config.yaml
model: "image classifier"
dataset: "made-up ball-and-stick molecule models"
train_examples: 48750
image_size: 64
crop_scale_min: 1
horizontal_flip: true
cutout: 0.4
targets: ["balls", "style"]
num_classes: [10, 3]
arch: "pvt"
norm: "layernorm"
norm_position: "post"
activation: "gelu"
mlp_ratio: 4
head_dim: 16
fused_qkv: true
qk_norm: false
parallel_block: false
dropout: 0.05
inner_norm: false
patch_size: [4, 4]
conv_stem: true
depths: [2, 3, 3]
widths: [48, 96, 192]
mixing: "cutmix"
loss: "cross_entropy"
init: "torch_default"
residual_init: "none"
optimizer: "soap"
beta2: 0.99
lr: 0.0031
beta1: 0.95
shampoo_beta: 0.95
eps: 1e-08
precondition_frequency: 16
max_precond_dim: 1024
one_sided: false
adamw_lr_other_params: 0.0013
grad_clip: 1.0
steps: 11300
batch_size: 384
epochs: 89.0
lr_schedule: "cosine"
final_lr_fraction: 0.05
warmup_steps: 2260
weight_decay: 0.07
adamw_weight_decay_other_params: 0
Rows from block 5 of a small image classifier, named by matrix and row number. Rows with one number belong to one neuron. Each number is 128 + 24 x the weight over its row's rms, rounded and kept within 0 to 255. All counts start at 0. Numbers have three digits each. After the name is the row's rms in percent of the matrix's.
After each neuron's rows are labels from the 100 images, of 14848, where the neuron reaches its highest value: "patch colour" is the nearest of a few named colours to the mean colour under the peak. Only what is clearly more common there than usual is listed. The data: made-up ball-and-stick molecule models. In brackets: how many of the 100.
# fc1: MLP up (model.blocks.5.mlp.fc1.weight, 768x192), inputs 78-116
# fc2: MLP down (model.blocks.5.mlp.fc2.weight, 192x768, transposed), outputs 78-116

fc1.512 117:141123088161162156132135138147110123137141166133109131089114120189074138116132130124128111127138122135156110121134093
fc2.512 094:147109156123189135135185157139140116112158105148108154137142119163094041120120144164143097122168125139113130136142123
patch colour: grey (35); brown (34)

fc1.155 085:162137081099121151135109148131135099151141132134146094128120112129086132105131132100132183145111123128097149154138184
fc2.155 088:166130125184115071092141072112109117132148175144172136159083146100126106111118146108112108096139110116115147119156113
patch colour: brown (39)

fc1.12 110:119104136140146111079116104126117144126102143117083135114130128123157102135124136137144157143154130128119118095152169
fc2.12 100:169106129132129137097127128113142108095134120140134120124094162158174148142122143136118153118119116104122076150146090
patch colour: grey (38); brown (37)

fc1.536 076:102137178121158168124099123091089129107135106131169134107181160103123153123150123146137143131131116077111145159113120
fc2.536 099:139131119133148103143115063149127088125138090113119096101133151189100117168160117177127118101130125162165131117123162
patch colour: pink (45); grey (25)

fc1.163 098:119117132158187147142111173157167141090109091116152150093133118121128098109140131103102145113114136156147128151126115
fc2.163 107:112110130142154111111127105156097173164139094075133097107157137151129135145137099186156126162125089135118127139100085
patch colour: grey (26)

fc1.222 086:104168140152129135115132150161144164097129097103108140121149151109123138130160153123147161129138131087136110123130147
fc2.222 090:135127105134106143139107121117142115098115145139130113146089121115164109124161135137095138127148165140120131147147145
patch colour: grey (25)

fc1.690 100:162089094136156144129114082171116144128132127150079107133099098133170151104134100127146105179116108147153150147123131
fc2.690 103:163131162186123126115162090104142120144089098095123095111113127127122143119094135127139146131068097152116083144117185
patch colour: grey (25)

fc1.186 093:115102150107131145085082130164133114108091153152106150111157092102146103082122180152146123094125133126126116118121085
fc2.186 094:115088131139114079123081109118128108151106176151107112116126107139153102096121162123106106132126137100065116113070141
patch colour: grey (37)

fc1.236 096:134100132117135178143092107071152103122144126140131124129147153101128107109090112115136136152166128079118110118105136
fc2.236 100:159119165156136102116150139137080130134108141109126114148140125151126169071169125124102123151109116141127133178110159
patch colour: brown (31)

fc1.756 093:111113141122131149093130144146113146120128125147159106116119119123106080122137096130124135150183143158095152146109129
fc2.756 103:111155140141114132104153113120104156089143103107141091156090154152091146135088109139129150119159153105155137109152140
patch colour: grey (31)

fc1.465 095:182131093151146100143120148135132101113115174149084130105122118121150185127092116148158107130073121123140107134157154
fc2.465 096:110158114137135121146137095118068135104133111132126117120077098140137096165161135114140138111129094089069082117124117
patch colour: grey (30)

fc1.204 104:097145150129131168134148107154122147138144144122083094137102141150148101089100129157127108158120137107113127132109116
fc2.204 092:152128140099132146126126124143109143161133092089115111139136134153111126138134134181135090076145116141118161117126125
patch colour: pink (41)

fc1.390 106:133155118130126136159181143161104161086127088113134108108080152091150147112122162145097114113108147113164124144119111
fc2.390 100:136148138106118177187122135140145106127143173151162125130098108115149136183162137081128079116079114133138136177164091
patch colour: pink (41)

fc1.419 094:169128137138150165092112093131132137148140112108113117144104141123131163150143100122143130149132133129112147120155118
fc2.419 096:123119120152121133166142142135108151135113119113132108108116087099131195128097143160145133105144115088105136115123138
patch colour: pink (42)

fc1.509 097:141128142058108144134120125114133094158088127140118129095089124134145112139136112148120144163161149078115158154126115
fc2.509 103:123154147127083091131134149119127145104122140137128107150149124075155176124137095149140110099139149137161134126090107
patch colour: pink (40)

fc1.516 089:159085119125141110132131179104153118113136127113178157140115121123107166124164111132068147179131173095167103164126190
fc2.516 088:136116115117141155147114140117129131072143146172167146120103138129115114122096122149114140121128119146094119117062094
patch colour: grey (31)

fc1.576 096:139102113110098136143134093129144120143123113146093130162123128108095140095107120114148133123110105132136097099107079
fc2.576 106:140140100108140108169135121154116134111138211139115159138117126124125116143121129121166136104145117198153131144160068
patch colour: grey (51); brown (34)

fc1.122 100:120160159106195136140129118132182102132123123145136112141112141122120174133130148101128133150120125144144160154177127
fc2.122 108:123112138141117121141113120127085117100131127136099158112097108133143099126123131137124118111103081144115131135115131
patch colour: white (45)

fc1.522 114:115162133095130104139121139159128127143158131112112120140145126078117154122105173116059153148138097129170113132140105
fc2.522 099:098134142124137140124121132161155121151107102103123105145120141138132165146109150141114101140133174152196147150158116
patch colour: black (63)

fc1.611 093:104124164193091132098123127110155138112086141171146115151120144138130167110117110127115127099147155127177144146147144
fc2.611 093:135100152115139093135113086096095135128141125165127099111137101101129134162108115093115115079158116097140149146125109
patch colour: pink (41)

fc1.603 107:134100083107069171137138134151128100126123141110113156117097094126141112136111116116104162109109096110137136150126122
fc2.603 103:143119136135129124124118161111097139113107178100117133092132129083153118114077148130067109143096146113111096108120117
patch colour: white (48)

fc1.507 101:123128093134108083119137149126125139125096082152139162179133127111087124173119130117122144113094146157103126134139150
fc2.507 090:128105145124176136061124100114144149109140125156114120128134118152134138104121145067124164145163107111158103175122126
patch colour: brown (45); grey (37)

fc1.59 088:095084128141094113148128080140130110153092101157130144144139088150141081127124107093104129125107057091115127080130101
fc2.59 096:093146146154117162096111110125123138181139142129110166159145132164116119109132125136126096124121132120126134107130098
patch colour: pink (41)

fc1.215 095:110116146152119128143103131085173146117134135122128147100134112173102173118129130150128119136142136118136151129140113
fc2.215 105:154135115123119135152123133105106145167118160131138121084103102155140132137131176147143124166146103127132120146123102
patch colour: pink (42)

fc1.573 104:138120106142153104087128120115124141109118182132109090074133105140099128103136082146132102099127103133127142122140138
fc2.573 095:145109080095112172095144146115081109092105106070133099151150117164116113135113124100146128108092104125095134089132096
patch colour: grey (29)

fc1.601 095:155119069085126096115149143134086097135147121130107156101100101108142113108132128158112128129089092111101093138137190
fc2.601 096:149110134113120113114152100174078147157137140148159157123121134139138137185131118083122156139093158111137148139115079
patch colour: brown (57)

fc1.176 113:127154103137137133160176159146124134134146086178138152115142169136107156130157142135123091123142152125116103097165155
fc2.176 100:190141136110165123173140115105141184126168123139131113104167131117124146114084147142106159133128091109114152112121095
patch colour: white (43)

fc1.146 097:129107068131138156124108160128114105152138121077126126116116098135148103133127139154144096111136115136091107137113121
fc2.146 105:138146123117110098161166147135145156123132156104159113120142142102138137154144093093172160147154117162117136164129086
patch colour: brown (32); grey (25)

fc1.610 095:126137153121107106168099100156105111165143080136105127071128116140095126140121154160119159158123112139137143180141115
fc2.610 103:115151124130127104115153114138103148102115078138131128094088120119157093074121171116134130136121124134112131074165147
patch colour: brown (35)

fc1.752 090:076182126127114130119164075117151128112123130132143142148105158148159130113105125181162165171182119153155147160157122
fc2.752 092:096082095159080099149108120102158181109090094144146111140187142091120114113144145137108120124111147139136066108145133
patch colour: black (61)

fc1.431 105:160172133100134139164113170158082136099122099103118091123085162110154154137124107128172142139108112158133151135144133
fc2.431 122:082112151148130181142126168107153156165134163158158150126136126118152155153131131111157127141105135137121093147133123
patch colour: pink (42)

fc1.331 090:132135102148132137117084136150106071116092092138117126132137097140153106085148111131102126136149095155144128101124167
fc2.331 095:117132149146128143145108126145108110113120102089124133094119129095147114115092111125099151124122161151111135133169102
patch colour: grey (26)

fc1.474 090:130134130134099105104088149140139143130152097124133111162158146136174129119197150136127115155127114153169155149116130
fc2.474 116:120120121152117131130084116096111133126136148110122151161145107155113120112204139130141113135111150100101096130106168
patch colour: pink (43)

fc1.559 102:112110105146153121165120172143125122133149172132159094165116101137139119126133133131117110135132145186104136132130110
fc2.559 095:095131184119161129136128127124142144153127140119091111084148119178117146146088091128118148107148102116075143098103136
patch colour: white (42)